config.yaml
encoder_arch: "vit"
model: "masked spectrogram model"
dataset: "melodies that start on their tonic, played by one synthesised instrument"
train_examples: 26041
n_mels: 64
hop_length: 160
input: "log_mel"
win_length: 512
method: "mae"
mask_ratio: 0.6
loss: "mse"
encoder_norm: "rmsnorm"
encoder_norm_position: "pre"
encoder_activation: "gelu"
encoder_mlp_ratio: 4
encoder_head_dim: 64
encoder_fused_qkv: false
encoder_bias: "none"
encoder_qk_norm: true
encoder_layer_scale_init: 1.0
encoder_parallel_block: false
encoder_dropout: 0.1
encoder_inner_norm: false
encoder_moe: "top_k"
encoder_drop_path: 0.15
encoder_num_experts: 32
encoder_moe_every: 2
encoder_expert_mlp_ratio: 0.25
encoder_experts_per_token: 2
encoder_shared_expert: false
encoder_patch_size: [8, 8]
encoder_layers: 8
encoder_width: 256
encoder_positions: "learned"
encoder_register_tokens: 8
decoder_width: 192
norm_pix_loss: false
decoder_layers: 3
residual_init: "none"
optimizer: "soap"
beta2: 0.99
lr: 0.0023
beta1: 0.95
shampoo_beta: 0.95
eps: 1e-08
precondition_frequency: 16
max_precond_dim: 1024
one_sided: false
adamw_lr_other_params: 0.0017
ema_decay: 0.999
magnitude_pruning: 0.3
steps: 7600
batch_size: 512
epochs: 149.4
lr_schedule: "step"
warmup_steps: 1520
weight_decay: 0.1
adamw_weight_decay_other_params: 0.01
Rows from expert 10 of block 7 of the encoder, named by matrix and row number. Rows with one number belong to one neuron. Each number is 500 + 50 x the weight over the matrix's rms, rounded and kept within 0 to 999. All counts start at 0. Numbers have three digits each.
# up: expert up (encoder.blocks.7.mlp.up, 32x64x256), inputs 0-255
# down: expert down (encoder.blocks.7.mlp.down, 32x256x64, transposed), outputs 0-255
up.1:522458500558629459423544538607470500500385516485426446541576560500434500500341500500540452471489594542474418556592414500597442490464565500500523496472519500497680552500576568500500502495566464583439500379468500500500473579499567551373476500538431500604500500500453566500558611500443396500487500508534500500542453667466532500612522596484583500491429500560509447500500542488521425455532408478500477536500500424570378532500500447526371570584448507465408500500422500494499485433493539546555570500500500507500500500497556500602500450481546549538437449488500489500500500500557597527460394500625500624485514626459457560479385520545500481500500500500433516500558500500490596567490523548500543570480483500500437500512466457440500489500432500531525543500500500444464500454579528
up.2:545499464422467468500540513500500500500500500513500554500520474500438423535452450500480531500471524500500523491439523500482500476505459474454498500523475358515500492514500473500500500500500500500540552443544499448500497500482535484512501500500500497500500494492500460532518500520500500500491458478485458440587449442500434500500500426533484500500500500516462595571500403467566500500500500500500500432541504514517500526500544522577435547452500500487519449519543500426512500388472487530500500418524458435543472500457467571582500515617411455500500500500477504570573492567563487500583500500608589551500500500500565453519500479500478489500500536500434513398531514519500535500500519539555545500500490500526500542500500537500445446491500568476476500487503500500517500500531500
up.3:540536528500500608518500484500460500513516500401500562507451506533551520543500470500500500500489430470500500486500500500418439464475508462500492558500402522568444500428502616500335467413460450585440553500500500506481495500512490591484500458521500560484564371439502463470457500500480524581493541519460456572544490500500500560462469500427539510500545626508503500500436589639403423500586466500512560500408500500521471500500518607500474500453500621500500672521494500582500500506580540362423561513454514477500533500580367578487500450500500555405500642450513543421454500500493444526600500617500547419500575495471477500521500509500453500525498461526500500500593521508500512495462454546500523466551477513500521500613577616461500500543468587500390565474505459448500502522500438
up.4:616500531543500511464500500575393500500448500468426551454500401500500494438500457458591435500500501382427423399500655577500492557470504500438442510500500500500547539500500570417461537486500597516530500539538505468479500503516460500503570519587500587398474435471500583540537439587505548500481488450480500419520520487423500413483500524500500467521473473483423517500467466514446499399500513469446485459491500452528527433500461570500500500480500552500448500500500480455482471408500547659540500539560500500545540458510500500533606533494502500461602568497573500460500454522437486500615387539526500516525539416442581487537500532527432596506464449437495500472503597419382412502511500593695500457500437552490500500526519547545535543533548492500500500476500540472500490500500397
up.5:544525445500551561500390500476454470500509479451402493526483476500500500534551547507470490500500500519494500439500584500500519500491459500458500500487519461507467500543500560461497481500388463500479511399535500515500500500509503500500500490489550576524529448579489502500562434500520390564498524427604500533473557500493547500503605609500570530500553623534500502496573548523448500501500500457514500504544500500500500500500534491506530543464499579500486490446520459501530500584606500528507500553510558450500500461513389428463527505567476468500446500500542500500541466474500481500500463500520561465382500500488477498567546476500482494567564500505470500396530577500556500395454595500457503507422559500500500500546476588423431566494500530500547459508535481500388549493541562
up.6:427568539509492413500363580500542500434524500505500632544530474620500500500500500606468407547508500500500500500500399481468500574500500439507426437500467500357430514467543500500513500484500500465543500455404537464545500500421500500488601500500374531500500500576416500506500500500660473555457547500509554522500450500500530463472548500465500500405500485428540479557550626500500500484397500362500559500457500500483447476571640453500585574500514483390413572578586482441396500474448547336524500500472400459521568419575500500511407511500453508500447500460448549470528500513496476530524518584385500571624491393497552500476492520547546478419518521500563437481536458468501500459601500523500500500437361553503515386451463588500535621500400500437386666500508500500500517414500634
up.7:436479500474571378474403500551451510660500475500500370394543419580458409500500587500532522454596505500596410500535530500524457637567538460546532500576468500503500500500428533402462484576410549414517367500500608523561562468476585466534483490470585500415505500503587500500500559590500500537488500551485500542592500500322500500500566530500500349582463500377490500588500471475573500500567578491500618546406500500535564524564428409508570500520532500500521462564500510434484500500500571500500500550500500525593500500512461497500483546447542476500485426465500500495510504410500450465443482627610562482513500509488500500543500500500500500500611500487492511500528567480422455503496409500499500570500500467500430421500526449500500500425527411500501507500500589421517515500500500
up.8:497500436527568500452490605500500500580534454493500448538452538483500613568500576538502500500533525499477437563409434530461499500557485401566462556465567500583500591542446357464500500646525447500500481500500628520398500440500475534470543515489500543552500511538482500538500415500500481500537450481500507567594511451500394500500508458500472500500479481573563549426466512500500531500590500500482548500492506541510500477566472462516504524520512500620476500531433450500492478541448452500447498413493573480585633475500499651489445500475529500500487514461500443496442535554497544456500500500500445527501472476361500500500500500513500558571500485493500442558596513500455659500500464526500617615500500500500500435561550483396473551412500583560500534541490514433533507536453487
up.9:532457459500500491547559430500523430443500533563500434533478417443554571395456571500480500462382514560557500429480511500539458500520488500407377500541500566577505383444500500500500471550503525500500467548457509415557500500662578410613500500527576561581472471549441500357500386474525592428500500521564389500500453500500551495514500500500500528500500500412507528500500500500602399500453500500500500495544461601416536602500495507500555500491500500622489500500421500455516487424504571507469476467568537436500549500482485438388459401412483500531574484435500500475435579500530353488577531627568548482644466468440500432440470549489588500500369500472500500438485460480571500585551497500500500489459536511491491613434494500544575500500557514500475495500453538506574491543496453
up.10:494506473536456464417438500500565591570500543500541500421527566489500500476448362456500522497565500500500518500548560481622500414537575500557424500500500500350500598523563578519572558556565500410465522436502582445398500530572512484486475500482500508539493504466500521478662500561576508452445576506564460504434590500529592550517471546572413500530449500455500490552404557500400580457500500446697544544500520500426500500597495500583497390483500500469512516500577465602500475500599551485481535424500500408500500526387503485447441445555522486567466558500473464500500500531411417421471507421537544474538539517476500527498447514458500500579603526500469500500505540443483530500466500500469500610513444442500566549572500426499500422426508544488546499496500487471634553500458524
up.11:489500515487424590538369523500500531650504551516400500560512550442500500500511419409555500432500454500483459500498549453500494419457655493500532528500471541436500541621519500467500500488524541374580565542510495500422451500352498426476566500500500536500472587500557500446500479500500508483630500500426500517561500532455489500586500508500413505500500567496423502497563524562491500498565500485511500460491500510500458561528500500568473623500382418500463500559467500405543472557527531500527493512500487483489500538516500500500609500406500505536380500398500500500477623500488500487560500365444536537464500546500456615575526446550422488548500482500408472467602530404500501467453430500527500453457500500412557515465500500514492473500500501538500460533494555515517500500438504
up.12:486500531502442450595500457404394496559403509550500495538498478388519424500500569500500500419456481656500567548424500465474500457501499500494548500445563500500500433481537512532580436500504444500452462500610559500613502500482606459511439500618495380517589579445491510523523463380500500444500503493576500493525468500549522395500574510535534427565522619501554493511540487420500569465500576500476500584533500538500500602500467509433547500505500473484460436500492540373462498580430498500534466596531491621500526413440438508465375530464620596546510349517450533561500476435571500525500590587500512497462436445418560461421500490500380415497476586473500571403422482447678500481574500505500387517500520424531515500427463518589558500456500500386566410612574479470500605451556500
up.13:500574478409376407391500500421538482500553417452500500409425500463500426456500551500491531571457500557500538468589500357592491505626514467532454500500559463492487477447514500500500571556540620500604471500479525480434445513494458478500402500572439522405500500500374539500415414500500403573500501512500500461600531451500500500528500493476473500559437500500500500510518538474470341532541567596541407560583470451450399398622397539449459500548500406519490491545500504468500507517500476586572500500583432570567500576500500407538439469494504484523526518500593458424481500613500574500500458500472454468500500438550437505500506500500500699553500489500467513513500558500500480564599495525632500490500500428500648402582527487345477427500492472385500500500500479512500610444584399
up.14:500509500490491526438500500504518496463514504477482533444455519500534500500540559578521466527500500509500465521505500515500491500524583481530467424513465500454487462500500500499461425478499531431500537566492500500442489500500528445558424441479593500469516438500500500516516431500507500556538500407500409500468467500499500406497500519500500559500500500552500420500500500602500473499496544559507503497446382500500500531489500500535600589500500500500524500500500500500500500435500522578500481500500500550564519529517482500500444499500472500500492500428500473520516433556500521500600500500500521607500500500635529465493397505500535485501500500500492500500500471500540513500586528493490500491500500473476490484441598514497489561500500500500512500438517500500460500593512500
up.15:500431500500506536500468500457500387500436554500566500500641542500498486438500500590525500436558500500545483500505473568408560507597405500552584500500495497471484592425428427454464439500494500557480558500500569500462484500500500493424420530500500500475500559500510496500500569466542500593471550488631473431464500492410595489500454539447500500500500565533500500562500400369500500548468500505500488584506500520569549435459500443461430530438509500569581524478536484500504485526448455480500475471500500565500460536467487595500601574561455500517584483500464582500458500358552500500387534591500421472500505486482493500457566589587496571484552500614481500607547361500559500538500500579438500500500500500436582496528522505471500504504474502500458500508558402500550542442509499
up.16:444530560500500446466500500500500500525500500500500474604538500533398546367556500459483500410500500500500500534559546500411464521569464577589500579500468543602509500487500497500500421503528585641500548485532560510500500469350623500496536538488533513500500500563515488533600482602469469473471500388490500565527462500500491599423500469489500464563491386500520500500515500506500500500518500461486427567500500456529500500561594573502469518572480379500489473558500500369605633500500448538500398401384536469441526500500606544500500444500529500500389474618500500500645500466528601496490619471541530498480399415561419436500592533570500545578463514500500583584582453495543561484501500500515518500500573500553451500496478322465500535529538518500500456594500547500500414482497500
up.17:500496489579509394541467455500500603500542500575500591525533404564460500500500500500539586519500448585407500500334500500660496504438500435542500500596573500568505559365598396466500526443461342535500500463532506423590500525500404539446466500505529500500627458540485500500440460500530475500401500500496567505500531591599500643453400479401537413434317505484430500587500496476335508562489500475489650485500544500500401500547538500556539432419489500475473500518473491500500553506437458500500551560503500427465548500519547500426409561621422390561442554549590519515367644500460464522500520500500500515338500367475472539516493511524461540502493432400467483561388532491500448540386500500519608551565479480454488537428469589500471553493427500373500531505493625466431608642490547
up.18:584552500537499522499508500522467555544513520500578500525547537515375481604497527500529500500501430538482574642449500500438478500442397519446564500472462620542432444526383500380500424500500500500523500494537595500493552566542500515500500526561542492400500550480503500533549432500462500500495502505569459575444500468472500500483463572599411437592475500565532509500500500489539565481533485500561504500471452541475500459500500545461538510500500479620576489500500500555500436505463539321563500521497478437460495523500541500447520531500461437500500460571500443575455379500557507449500500500500418351407500500549470455447488487500500551596648524523535487584507472451430386422474531385488429624523545571454540559487485580356571500493485536500482542469502490500498500500418529
up.19:524500500444514500500579538435500440500500469519455500554431580438500375500437583443500520465500523479534592566500459500509500432448470500476500592513500500552500529500509500500564470609582547553525438522500474500500572530500521560568538453500555500435512448500500480500500454414500500488574529499552403593500509530500500457500500511438447408484500578593361566456500559500500544500419530500508600432500500481500393522419457500554531500516575566530553500540500534500549500465500424505461402568500500500500491500582379420348500500569538463542500402530500500500500500554526467500504462477576458490441461442500500462489500553500428500567500447458500609417548491500536469456533500500500500513561475500576500500500500533433438506500474569500355500473503340454506500500500504
up.20:500581574500424529466492498477500555506541446500447560500441416487567490408506500582500500500462565500500542540586523578454508405560402474492500458557500479444454519539500578500464367584517500494597554500500425573500530503468500429500491504531534481466500566500500506642437588521576520522444512565407403500460488500554491428409500500393500535636378500500362500500557495444505500500509517500467536442464439615510551406459448500435559472549449379500537582431547500500500470375508526512469500633578317500494459633503500443403506484500551500500591513391438657410542500500470661541595485500472518507508500403603604481500460553500489473469462526576487453488568467606386500608508565559465532437570468562500500500500462594474426390501482528358436627411507483500465498500500500
up.21:556502491535503466514514500500500567441516562535486500500465401500463545468444500600500540500505452449508500500558452454500449500469676500571532625536571486490412571485500583451587500388375546500500514487542495501500463633441558483499534386458583585529628414437444566551500500460601567516500519451495410491500378575404480443530498555561485586399470500420501621422476559500500500500426476470540500493453650500609500455500384472523647500560479500458371502513422500434393662500389435415472547494414447381441591527546522468530444482406600504554526500363426460381500478500549500584590628560463513500558452429500500500508470492532548500500467478500435377500507500500500500394500500491562484500529464597488500518495500500447500499456575500483439516378398585500500500461661561
up.22:464485484521500568500449541557458476520446500500586389500576453497500500438416571604500500500471564485449500429522523500500397450426576519570523464476536500468500500440500584500500461449500488380504421466500500500500463454500500515500500594396500500500532500520531500500500480534581422500500549500601593500375384466512500500436538412500589500524427500505456475526465502575500493547442573500541500527500550597500585420500564500508500557542431500381531500512500457500500496592514496548500500500554500539500554460500500500463500500385612500497527423427555500491441544433560504447533535495521500500400524519492500491504500577533500500430421442490498500500469500439500476500500523609503500436418551529486500504504578457483414440500500500376474468536526537489500653455577450
up.23:506618497500556500479391621500622511554442466466394573488368491529527500604572555500563494500427605475481520637506500379500500548500496537500403508521558500500504501500531408500545500605500467500439500499500558490500500510374500563500500496598510500500500443500500523445500500500484453492348492390554500572529431500548500533476549539519516454523480500462590434559500402500551338474578458500558399615500482514500458451535494500507386420500430434500500529495580463609489453553500500458517500402435405600500609450500489573495500500548500490423500522500500442436476494429517513464438470594416475553452533656500474500535500500581481496631500569551500460600438500496457500541486590439500513609514500565442423400544463439500365557429487533481461446585568516500553638430531498
up.24:467557451454480517500589500522455524569472526506423613500464508500499402517514500566476393473441473533500611468539500517500591464462500430500500579599440500500494500503500474500429467429500565500446536463556492533540512532489508469449500384457500497500500447528587580573500500595528512442567500500635371503502489529500500606472479500457463449500500581410424624558415526497530540500427539395486513531448500479500500500500489467500500500500500500601449501497544523477500500500458475500323545500553505424500395557500578436492548500417583481500504417504406452500500547457445436571418500443561500500543551449500623500515490459548509445498500485528563491438501571517593495547516500500456500500578500541500500523501520512500412430500500384500457576512459470474500477501433500
up.25:530496475457480426457500518498560552532492445500509460500500500500500500493500500516500541568500473514500444481506500550572500517500517460536500541500555462500442509500558500529500544511500492436443489500500442500382418496500522470634541474544541500500500541500500589515500500496522496500500438541471489663431471409468520500483577477500459500500484500547410492500520500500500500475506424555500448500497500500520472429500542487500543458500539500500539460500524500484588500484419500500474440516561489543500496481500500579500540500563530537500500500500554500500550516589493471558492574540472451523500500492380475499469432500481542500512523500500504462549500501482474449485558433506493527500490500512500558486544449500532500544434491522500500526597500453472500500500486467
up.26:521524500505479548500500500500484419426505500519500513500575416412471449498485504437513499483539505594549500465477457500479403547535434433505485511514500524500500477524500500500563555500455621500500500495500500500466500502545500559542457463436624406513477491500482428461500532544500506500457493514500559461502568511543538489500534532539500480502512568509500551398642374486576607500469610509500579398494500559518480500532468534500500596441545543573456523493616500611555500561626592565500414500500481500523570488464422615467483401441546460462564500501500500589579582500500472500636481503448464500500500495554448433552575456427500596406466500405438478582432435439402500500500472500434500500540500474542552517552500476500500547529500479500500415549500554456512500451442500
down.1:569500501500500487553564522412509431541454500505544526437523536515595555528658561533530508500500524467459500426494500512508503530479478508409511502520499500521410500457529516440500538508558543483575434500430500553464607500500454500563409455461661569455507500505546533464500545553539489607500505495429496459503438502500412446577500500560537532500618500427548498567512437534469588546500538554500571497498498560492560504499603500604616500500500455500578500484500581564436466500531453500334559500489520408590392500501462510498483529569495500518500623474575500508483500513408396409550546498500496452520500455563500503599500513450503484500511500500500500501484554448577524428623464475600579500500504500462578503574500482565491615538489500451500500426462417541523535424462561
down.2:500525500500500500500542496500500500500500559533489488504442500468578414500500500500500492403500519500516554496580465500428500500540500500447500500503455516500500500500472500524500500500460524494542500607502563476500431499500533569515512445500438498500500535459571446438500486493500606500500518601523475500497564546503500500500485546455500543531589500462534500518426515462413536500497483429519500525508500393438460445500532500350442483500419511529520529485436520500500532571406500500519500467562500500428492515526500476500500457539500475437500581500500426500406474500555500509503525570474500453458500460475476445490552500552469590386494524547500545493521487437500500515530536479500380487580447468500493500500500523517500500471500478500500500534482557500479431569512413
down.3:500415462509500447528500500637563494466478427500561418500535505453480500500520428484484546556446500495500500500480500500630550451490528619500550549470527449500500542450543500500461500500470496500479497500504468502500456556597500487524488516500458341500429548500435500500552605464407500459455506491500578500413536500517482553500479440500500499500500420502499535500539447440468500439440515391542455500500416500477500574570500476560434500471540500500500456472608435497500500441500500547500500496535500500500500544486414500500500509581523463448459394679429444650455500500559500447500577518500435597560554500514570470504518549454500488578555500441478615500429539578600500548500537558500500500540568498497500454532500476547500500427500422497375500509524455576473516534424512
down.4:492500464561407555601478418470526493479500613593497527530440500411442500493502478500543567537500500501462562523554537553505613503500500459552540566610488500415423424533460467548589495500479500462500502500575434468500517459429442441580523539427441503551433545453553525418502500458451559500500500527435549573371500546514550500443545401497493454448500431448500493533588500465500388495497533500519474538379460456500498505479500412404457531417409528529415516425500548412500500445451444500424367459483474426476567424500500500440536511455500538449535537500469541472492591567500532500490640461419610483542520435528503500500452500494529504541511585500569438526408544543525500500465385423393397500454581464500500500474500543500500484466604500528434570589500520500558437500475500
down.5:506433463567519493500463500537500500424500488452526500500500547496500500500500457431500429436437560629542517412558482500518507453443500500500387531532500500518500495500500509500451500500581556500521517500404500491500585454502561544500555500506468590500493455535500519544500500570409476475492500500469490456500439505525513500500500438473443500568508500387583500500447563425500500500404505500563476500500500541594481487482502563594500500500599425492500536502568519530557500474432500551500500494500500583462477543500571532444490499500500526600500500540500486500400508560500500500382500523481405500459455563559513453522522519500538500532469448463505549500500478411628500500451463689492406568427418504454386500500432500505490500475471618500404506500488422500511433568500575
down.6:500527423534500590465627467502561471510554440583494554588574479500500543617500451500494513475475500541517480483506543388442419500500528500536494567500520583625500500541489500500433500547500494538453436552536500537438500471452500515499421584533552465521413444500437500577488500519347649425506476570506452433513500432499500390500500450500474486587497598489543533500456500479575431500429495500476611525500564500500500517519436500502500517579534564589522397494490585513526562480543490500500500528500500502510478562456500500466567500580454484472538449472455500500496582459593500680500500474594500500473423500521500442500577500530521577596500519470500500500461480463570472514500499500587500500487500480536434493500585412500512500542500530473537399373500382525498403468576542
down.7:555478500650503500584548399424500519572500483500476500500471500364500598310593469464447532500401460457481500563541497500483563478532500518563511500577449500493500500500500450474580516500500500559532500500522366512491515478573566495438500500376500500632500449460509500407500544435479500500444500500580576450476500438523523459401439492379500607500499500555498503490560491500422500550516500398557413500495500518526529490500479453401506420429451537500614480510528500496500500461460475500561500570382563343433527506509500500565583500546500492500500464500533599445500484500461510500500500507446500500500500469582445579545500519578401416500500467500474487559566340482488563474503540523485487591486491500470536500523527453411500500500500633500534425595633543429415452500466500
down.8:551459576483485500500485491576457594518532500466500548436624467447473500494500434466534500525500500484500500500500615446573518430500545477444556523500436500412500518500483492578555478571420580375441508459328500500494583536524500594481543589506593500585647460405532529500492507479500339477500500445500481515500470500518571426434500501387480534500576500437500500500500443500500500531500474539500500574500500500561418500476524500515479476500443500547500464373585694500445500374621550500500500572463610500500461513533538500500427500500500414582408378524568527488523485497500500548608463491551552411474470542532533538497578509418500500534500531461451500557468500592500500500500592500595501461500500500500500569489500467441630404500555361500559497500532500569500452537533500
down.9:500500547468500435486500589551500502484600485412500518479577545500561500615464491500608500470517474436456479500500500500500551500500565500500500532558500500500568519500567446500456500500500457516413498500533420531528500536500500532549463567487358485500500563510558500532463500500500500550521471508395500457506500500513454555484406582426608389470500500699500500561500366500463566500513579527455527568500561495500478449500500501454480475578432400387500541488552483547455500533462450525591474492604506521500500581557551483563500513535517461500497476481500561524500500563500497509582500500480399500414436500444688500500509459531500541437500402511517464500513500428500486500406495547534500485500394559531543396500525512500429500452523500448500482500535450374407542483500577
down.10:533500496417542511497605500473499500500463474500500598401563446501609690500456628500561500528531462486523354477422425502500464500431500500592438500500432500377607573500518500434480500500359575500540578490487526500529500588505452562521604500552564596500450442385500515541548500500479563603552530509500543500529500476483480500500490592621500427441500500641500578404500500567530383403551500458509613500474500588600483448591435485657500500474466596500473446453414414672451372548393500501500500422613589510509500468500500583500500523440500492435575600484599447424443558606429500553500550500529472323548406512392365586630498435493527484535604627472557466500478500383449500399500500500500500500461598557595500500456503542604478471608622500500598545630563503532570500550486500
down.11:500573585581436500464542516500478500500578492500436473429500500500480544569389500608371596500481593581500481473444515536542449548500435500447471500519496534620558556499422500500500500621513344402500435500500423469483565425500511617541500548500500500402500388511500545483484465420450500503422512500500527552482500521400564443453500500500383438536576465453500500446467500439533433430500472500500435564500539493500569533574500538533461500559552513410500415552562477500484522506557500500500487514522506428500512500434428500500476500500395512500616478500452494430501517406431504500500599486500479483559406511581483484407541516495542500492594668500528510584449524500468543496500569629485534538574500527563570560500465428435537562414480459528543553580425500528530500568539500
down.12:390425460586508393500526487444500497500500576500407623474475537633563500410500471541480434587447500500493474435414500552500500573500560500559544505581482488500626363500465467500475558540500485487548524482569450500488500405385528427432509491500538627516500542494435517432483500557478500489460487468465467451500500596450477528500391500480500441397500495663500539500460539500507499500464473500500500377500500442473568480519443500455500500500543564493425583598500432535555634611473420505544541500500500498448509529487500538645605500500530523500490566439570511505500413534548508551469484383500418500559512593535562446546515495471591559504500320525457500500542565495500500500503545428500500500475413545494500461516513436500473500631500500521447570544352500440425447500445523
down.13:500464424511662521557513434505424500500500572500574622367532488564453646490601455530532443500602481505563519375500422548455437591390454414500500500499522460522539459408500536502573500519500427481500472551481500506517526500500391590573538488500462500584497535442594628500574553552525515500500500500500500436488464468510492420539434487500500631432534500445461461383490500534545500533397500500576522500448461449500500506520452411376414565564495500443503586422495500500532601487438552464457500438498500469425500500613540613491500569500500500452422500450503544549533557469549500500590500522506550494459500515411505537500500550427373519570500496500657537500500500522500455461500505463500483500431556501502443500500500479591544624466500500500500502541522569387423507552542500
down.14:524426490471500574500500485529500500414462461486500473547500459500501492491462563500500502536443498500520500507514500500500500555510535468500471460426533500500529539500483559442523500518500500444472500518509426500513500484500525474485505500437408421523500500570473508465486571471463500500500495500555536459471499529514500427525528500486540442461449553500527500454491466541528500502556610476468500448500507500500500500537565574500500500436500597438475500525449500500526581500519500500570511500500508459506500483500486483575548442427434543486474500555479465539500500403498500494526442496502500537500500500500500500536526490521387500500417576552532513475478440526461493543484522567513472500500500500473500500410500471468500513533500498500500500532500552494451564500427500
down.15:559500500516533500500540500500500543500551430500428543500500540500500588545561491448425434500420500465488549500500500394500500500507478500447453549516508500484500437584614502500547448519572626601522500431574509500458500536533554460588534500475500356500529431480495445521579500502520500441512514528500500450455491500500500498418500555495522502397389552583450468438516539551500500500567494552551500404459481522547549500473500500635585426476536534530399514500525575500460500500470500500426502456497419566500376448417500560539500500462546498528500540500500436420596486507483443468584525500444607500443536500479500564603452500433546451476500471469580448422500703500477500555500500475458528523612562540572593500511500487515500375479586449482472500634592500500452500500500539
down.16:483500500395538512442597355484477494575500461544500480563500457527573500478463496451443407425568500500500400500457528478500383415492500502500651500500466462500500525369542500500560500500384481500566482440500443478500523500511411560473500495542551547440500542566523478545500587490599532499500543402395498500612384500534500543534339478522459487500500571555530539522616500500472500618535447519500578500500467575492539463421500500440485657568500500500554528435500546553441539500593500590576524500409500573538559451503500500538500561500429500476645552505591500482500404427563500500500437500491500550500404590573500451442560496500500406597404452451491686577483413520476500507614500495458465437500364408500472498500544500500541500434460459500515500541446500487552511551430500
down.17:454528500475532603523470592500545424496456559500521413577513532500500537447391503500500304430500527500642443524579433500500585424554541500485519473416542492500417414607450549500500536478500583424500463500394620573499501500500587524500500570539379556559387568601433402493538448473437458473573500434533539500478457602517467426581500535572464500491656490500500499543508500500500553426530523624500500378457536526532500500500586435520395500500453500500546526489534500490500500478500482500373491500579500500439512500567500500487583500469530500462429363500486500457536515500558452500565534473500500478570500433527546478499500500563500463397471500500521478467500473500513454537562514448500457445420570561554377364488503426485500453500580500476450452500424500542538446428500511
down.18:448556500500481399431556418500502541580534500587500500487470500431552500500500572472500428550521502500500476560532422552500524500500542492583398507436500500415500500566580482551618527536513566448499499500402548444482527500500412518457568536429488541596500486398583510495500543435594491528403478531464457500500500546506435500543500539426500471500500495500492480545466506485491427442549525500500421500617500439500500500500500510490391500517451638512418518488500469500396511500453500544500451621500551567568482500500499457510470462462581577454431412500472386500435505522461565582500429509539544475423673500444442570580497469428500489387508482534482531519500500546551524546500445575463550470549552500528541452500562519500500485500481523532589613500612568500500475500486545
down.19:556500405500439500500500555500597574359473499500442500403527512565550500419491500441500415585445436549431531442447500497453500580557534562500655427490485500475610500527500500407519472500457569421437511500410523561431500500462500439385491557500500487500500500518463431618500498652500500504500446475453474394500500500491443571500500500514527500500500520476552500627500547500500500457501497556539448500470500500613530682541537489500532418500500605489491500416492444614506500500500587500557535500516558596500426500500636549483477484489513552500500600504500483500500500501500520612542562500500476497500531461464603500494516552540500509491500442496546359500500500612500543533500633495550622553435425500515500580500493484500564608463455500500500602598570449407518597555500558
down.20:531480377527500449522487500454568502537419542554544499522500521510433468500464566500583590566500447469462500552463449650526465482468488374609459500500454461459620458530500388482448551402496500397562500612637500401525401518484475473604511573500548500475458568505565391539434500583550505485631446469555550550500455458428500500500606498500500500463469504521500492459528500583500387418540500477500470500501500418500485532527536500500575476411500698574485516539434426528512490500482504453539567459576500500542599521554500470500500500500497456548500455593433404500325538538500453500360473500500584500516536500448421497579500500502387519493541500500585500502411505463377500488435529592623576500500501428488332500498627502565491452509439627611549516608500507457448505501440548
down.21:430453521445588418555426500508500500420500443495482479500561500531475522515592384500483500582548526585490616487485592579542500514500375495542500500526570499541488490451467453500410515500470472500519467439443565435521500434514500503529500571578423508500494641507464479509570500500500500500420458523462592500432530470622470491467538349623442451500419493416541512628500428475500562487500500441522610523500500465440419374422515500500500582500561580551546571492562478566594536500640609500500419500413453500374500500457500500550500594500382483465509580500621534620444560588550451476413387514579454439510517500500500503611563500500509373564500567538437500575464362446449389627500500455500500500495500386536475500424550526410534472553398494500597500454447500615447445500465460
down.22:500498462500476558588491546468492500472519523500500500425500561474471530500471453441577479509612500580500486482362500500527572507521421500471500517488500466618550500584426504522538549528499533657500443520500500500594500564426429408500500500500409500477500500529516500479548500500501480440499496534500447389571541517500500500512521399471510500478507500571484537400556500606551500390574500534504475456500389498455500500381500467538538488500500500500500500484522545528524535500500500517500459397459435436500510464500500523500521441500431500552554507452500500547617568573500500500510500447534500500551362500500433544591500408578538552552500575446498514615500589513500485480486515500546500470500533581435463514500500627500474536514430500500429500493476396546509427500425500
down.23:500445585500500576565487421570500500345484686515536410437570440460547553438518440500445539500564476500483500526443467437500549433500525494569515487565420440604500500407513551507500500500471495501513574489481509544590560447500473500500500500426500456597562449500500544500473540414560496500571533509540454391514484500500500434508506454401500518500465500512500540470575500500540612588543500500500524429568500460560564552500464473513500500480500432599500516500453500444462500562500586500460464500517554408619398483500476500516461488451401500496502491487534463422500504431449420540537500500628652500592542513479425500500548489466493485500506487500523399462587500500485500550603484479488500451540461487472563580443552586499500369498496500421500500453500500535500425500491500
down.24:472466500570500460500455420591537500500472500555448460554432561506538522480484492500500594446500546500575644439556382490406500431500581532467500505486500500476474500445498532500508529536566439482500500551491559500500500522500500432561580526601496490509406481500410459557536500500500551528509504500431576611500500536506500500500500500545500500573588470464500500500500420441415550465600520544575437452500451500500519526500500500544588441500500548433552483500500500638423500500518496480582506530500561566427562538612522483498477414500500520453566500500650500467535493583492555491466423500500500464367500526520430471500525541500423487500500500482422530422533501456404500500555504500605475475500497500421450379540470463500434459586500539555442442467593589511521520500453500
down.25:593412502449547495484574517534500500363502479500499590540529500565468524457537467533500490485519496444470411469462565578500500527500500509500524488488421476500541500473479500485487500500500503496595500503500475510610535476500531361434500556461503500500500426526534500528518501510476550471517496409467517535500523446500466497500394490447555529446500519448500500488495500496477500500429500455565470554548500386569473545450500428571527468459500500439500568463500451423484510476500500555500476500475488471500542471475543443470600500496500500488416476512442585500425567508500500477500503500563449500500540500480500415527500474500467500453512503500500526500464552529535531500496462488514429434456576500500451479486553447457455448500634524418500461505500500544408448500627511
down.26:480500491500500454500584500614488578652556500445500500398520484500500449500563500500555425461520500443495403500517495545567533417472532495555500577497510403490500455500500486494500493500500415655462430500455500500500500500500531496401480500521443601533500518412638551512543500500493509501551511491511535529533500524501458535586414500500500552500465500480412568579395505666426426500518479444500498500440537500503457500500500508497525535497500477555406410485458500451421515410464500500572500504500462559436558447502500500500500502526500500548500575398500541566500390387489594474500500511555500500520500467555579600491502500588470541508555470500544500463500609484500535483384500500497499565413518486518500429495500565496544473500500434602445533480564500434500500477494500